Weights of a small masked spectrogram model.
Model: log mel input, encoder arch vit, encoder norm rmsnorm, encoder activation gelu, encoder width 384, decoder width 192, decoder layers 6.
Rows from block 7 of the encoder of a small masked spectrogram model, named by matrix and row number. Rows with one number belong to one neuron. Each number is 128 + 32 x the weight over its row's rms, rounded and kept within 0 to 255. All counts start at 0. After the name is the row's rms in percent of the matrix's.
After each neuron's rows are labels from the 100 clips, of 14976, where the neuron reaches its highest value: "responds to" is what is common among them. Only what is clearly more common there than usual is listed. The data: notes from a synthesiser with random patches.
# fc1: MLP up (encoder.blocks.7.mlp.fc1.weight, 1152x384), inputs 0-127
# fc2: MLP down (encoder.blocks.7.mlp.fc2.weight, 384x1152, transposed), outputs 0-127

fc1.429 144 [126 124 120 126 127 120 255 115 128 128 122 128 127   0 127 127 118 124 126 128 128 128 128 124 125 126 125  19 125 129 128 129 128 128 126 158 128 124 124 126 124 124 124 105 127 127 127  70 128 128 128 128 128 105 128 128 128 128 102 128 128 128  50 128 128 130 129 129 129 128 123 128 127 127 128 131 128 130 129 128 130  59 127  69 123 128 126 128 132 128 123 134 110 129 127 128 130 128 127 128 114 125 128 125 126 128 184 124 131 132 128 128 125 218 128 131  30 128 120 105 130 130  74 128 127 126 130 127]
fc2.429 513 [130 128 128 128 128 128 128 128 131 128 127 128 128 128 128 134 128 128 128 127 127 127 128 128 128 128 128 128 128 128 128 128 128 128 128 128 255 128 129 128 128 128 128 128 128 128 128 128 128 128 128 128 128 128 128 128 128 128 128 128 128 138 128 128 128 255 164 128 129 128 128 128 128 134 128 128 128 130 128 128 128 128 128 128 118 131 128 128 128 128 128 128 128 128 128 128 128 128 128 128 129 128 129 128 128 128 128 128 255 128 128 255 128 128 128 128 128 128   0 128 128 166 128 128 128 128 128 128]
responds to: gate

fc1.751 104 [255 129 127 124 129 128 129 129 137 139 127 128 126 126 131 127 125  98 102 113 127 127 127  16 126 118 121 129 129 125 125 128 126 128  69 147 128 146 154 150 141 151 150 137 134 130 128 129 126 127 127 120 128 131 127 110 126 110 109 130 128 115 128 128 127 114 125 106 128 128 115 122 129 130 128 130 129 127 129 129 129 128 128 128  15  94 126 123 126 128 128 121 128 121 128 135 116 118 117 128 128 127 134 130 123 129 133 128 128  88 134 112 128 127 129 128 128 150 127   0 127 140 127 130 131 132 136 149]
fc2.751 197 [128 128 128 128 128 128 128 128 129 128 126 129 128 128 128 129 128 127 126 127 128 128 128 124 128 127 127 128 128 128 127 128 128 129 128 128 129 128 128 128 128 128 128 128 128 128 128 128   0 128 128 128 128 128 127 128 127 128 128 129 128 148 128 129 128 128 128 128 128 128 128 128 129 206 128 128 128 128 128 128 129 130 128 130 127 128 129 128 128 128 128 128 128 128 128 128 128 128 128 128 130 129 132 128 128 128 127 128 128 128 128 129 128 128 128 128 128 128 128 129 127 128 128 128 128 128 128 127]
responds to: pad

fc1.181 253 [135 129 201 134 130 135 128 128 130 145 132 128 124 122 133 218 128 126  90 129 128 128 128 128 127 128 128 135 133 128 128 125 128 128 128 129 122 132 139 130 128 128 127 128 120 121 129 125 128 128 112 126 128 138 128 127 118  61 104 122 128 128 122 128 118   0 115 126  58 124  41 111 123 122 126 127 116  95 101 127 128 128 128  96 128  93 128 125 128 106 128 124 142 133 128 110  42 105 119 124 136 128 232 135 110 127 125 128 125 111 127 129 123 126 145 127 127 138 122 132 110 128 130 128 128 131 130 111]
fc2.181 404 [ 69 130  80 128 134 130 127 131 127 128 128 126 133 128 128  53 128 131 133 129 133 130 125 103  29 133 128 128 104 132 133 130 132 127  99 128 116 128 119 127 127 128 127 128 128 128 129 128 131 128 123 128 129 128 135 128 128 128 129 124 127 202 174 128 134 123 138 182 127 128 125 124 127 159 157 129 137 255 126 129 126 127 129 135 182 120 128 128 128 130 130 129 129 147 130 129 127 128 127 129 132 133 128 121 124 136 129 132 123 128 128 128 128 127 128 132 129 128 134 129 112 126 128 123 130 127 128 128]
responds to: gate

fc1.182 087 [128 128 128 128 128 128 128 127 128 129 131 128 128  87 128 128 128 130 128 128 128 128 128   0 128 128 129 128 131 128 128 128 127 128   0 128 128 128 128 128 128 128 129 128 128 129 128 128 128 128 128 128 128 129 128 128 116 128 121 128 128 128 128 128 128 128 128 125 128 128 128 128 127 128 128 126 128 128 128 126 128 128 128 128 129 128 123 128 127 128 128 128 128 127 128 128 128 128 126 128 128 128 128 128 129 128 128 128 128 128 127 128 128 128 128 128 128 128 128 128 128 128 129 128 128 127 128 128]
fc2.182 070 [128 129 129 129 130 128 129 131 132 127 125 129 128 127 129 129 129 127 128 125 128 128 129 126 128 128 126 128 128 128 125 128 128 128 125 130 130 128 130 129 128 128 128 128 128 128 129 128 127 128 128 127 128 135 127 124 123 126 127 126 128 128 128 128 128 126 123 127 130 128 128 129 130 166 128 129 128 128 127 129 129 130 128 130 127 128 128 128 128 127 128 129 132 128 128 129 127 128 128 122 131 130 133 130 129 128 127 129 127 127 129 150 129 127 128 128 128 128 116 116 121 130 128 133 128 128 129 128]
responds to: pad; drive; noise

fc1.207 137 [102 117 128 141 141 128 129 116 126 125 129 122 131 136 144 191 129 125 128 112  97  82 107 102   6 140 128 128 127 129 181 103 102  86  75 127 126 128 128 130 128 146 153 146 179 137 129 175 255 141 133 130 132 134 129 130 129 128 128  71 127 129 131 122 127 126 111 122 127 128 128 128 112 108 128 125 128 128 123 121 127 128 129 123  61 128 137 108 125 128 128 128 120 120 126 131 135 128 128 128 118 129 127 117 116 128 160 128 128 113 130 123 128 128 127 128 128 128 129 113 123 134 128 126 128 141 137 156]
fc2.207 207 [128 128 128 128 128 128 128 128 133 128 127 128 128 128 129 129 128 128 126 127 128 128 129 125 128 127 128 126 128 128 128 128 128 128 127 127 130 126 128 127 127 128 127 128 128 128 128 128 128 128 128 128 128 134 127 135 126 128 128 128 128 161 128 128 128 127 127 128 132 128 128 128 128 176 128 128 128 128 128 128 129 129 128 129 128 129 129 128 128 128 128 128 128 128 128 128 129 128 128 125 165 129 129 129 128 129 128 128 128 128 128 142 129 128 129 127 128 128 127 128 127 128 128 130 128 127 129 128]
responds to: echo; pluck; triangle

fc1.26 242 [128 126 126 123 101 123 130 134 158  96 121  27 153 154 128 128 132 132 137 131 137 129 132  51 115 188 131 129 128 160 225 128 148 133 118 169 131 130 135 219 136 129 114 111 112 121  91  76 139  90 104 104  90 119 129 118 128 103  40  15  54 139 129 128 126 124 131 128 116 128 111 100 128  61 141 125 127 129 134 128 126 131 127 131  15 126 133 115 110 128 128 115 140 128 129 128 127 129 136 124 157 122 128 107 128 135 130 132 124 126 127 121 116 208 125 119 105 121 126 127 123 176 134 127 138 129 121 125]
fc2.26 945 [128 125 102 135 126 128 124 103 128 124 150 198 122 128 128 127 127 128  86 118 135 186 128  19 127  92 127 127  80 128 144 133 135 157  97 114  97 108 108 105 127 124 119 106 128 127 127 102 129 143 128 134 130 150 133 221 143 131 128 223 136 158 226 129 129 152 167 142  89 128 132 137  99 130 138 144 155 127 120 133 129 135 128 175 128  82 125 128 130 128 122 129 129 128 176 125 134 106 128 129 128 129 128 119 128 155 128 107 128 120 128  91 127 156 134 125 124 129 139 173 132  97 131 136 137 129 140 127]
responds to: triangle

fc1.396 010 [128 128 128 102 109 128 128 255 128 128 128 128 128 128 128  31 128 128 128 128 128 128 128 128 128 128 128 128 128 128 128 128 128 128 128 128 128 128 128 128 128 128 128   0 128 128 128 128 128 128 128 128 128 128 128 128 128 128 128 128 128 128 128 128 128 128 128 128 128 128 128 128 128 128   2 128 128 128 128 128 128 128 128 128 128 128 128 128 128 128 128 128 128 128 128 128 128 128 221 128 128 128 128 128 128 128 128 128 128 128 162 128 128 128 128 128 255 128   0 128 128 128 128 128 128 128 128 128]
fc2.396 005 [128 128 128 128 128 128 129 128 135 128 128 128 132 128 128 136 130 131 131 128 128 128 128 154 128 129 128 128 132 128 120 123 128 118 128 135 139 129 130 130 129 128 128 131 131 128 128 127 128 123 129 128 128 113 128 121 113 127 125 118 118 127 110 127 127 126 124 125 128 128 128 128 128 127 128 138 128 138 126 128 128 127 128 126 126 128 126 128 127 128 128 128 127 128 128 128 141 128 131 128 121 126 127 126 128 127 128 128 129 128 128 127 126 129 130 128 126 128 131 117 128 128 124 127 130 128 131 128]
responds to: echo; pitch class: B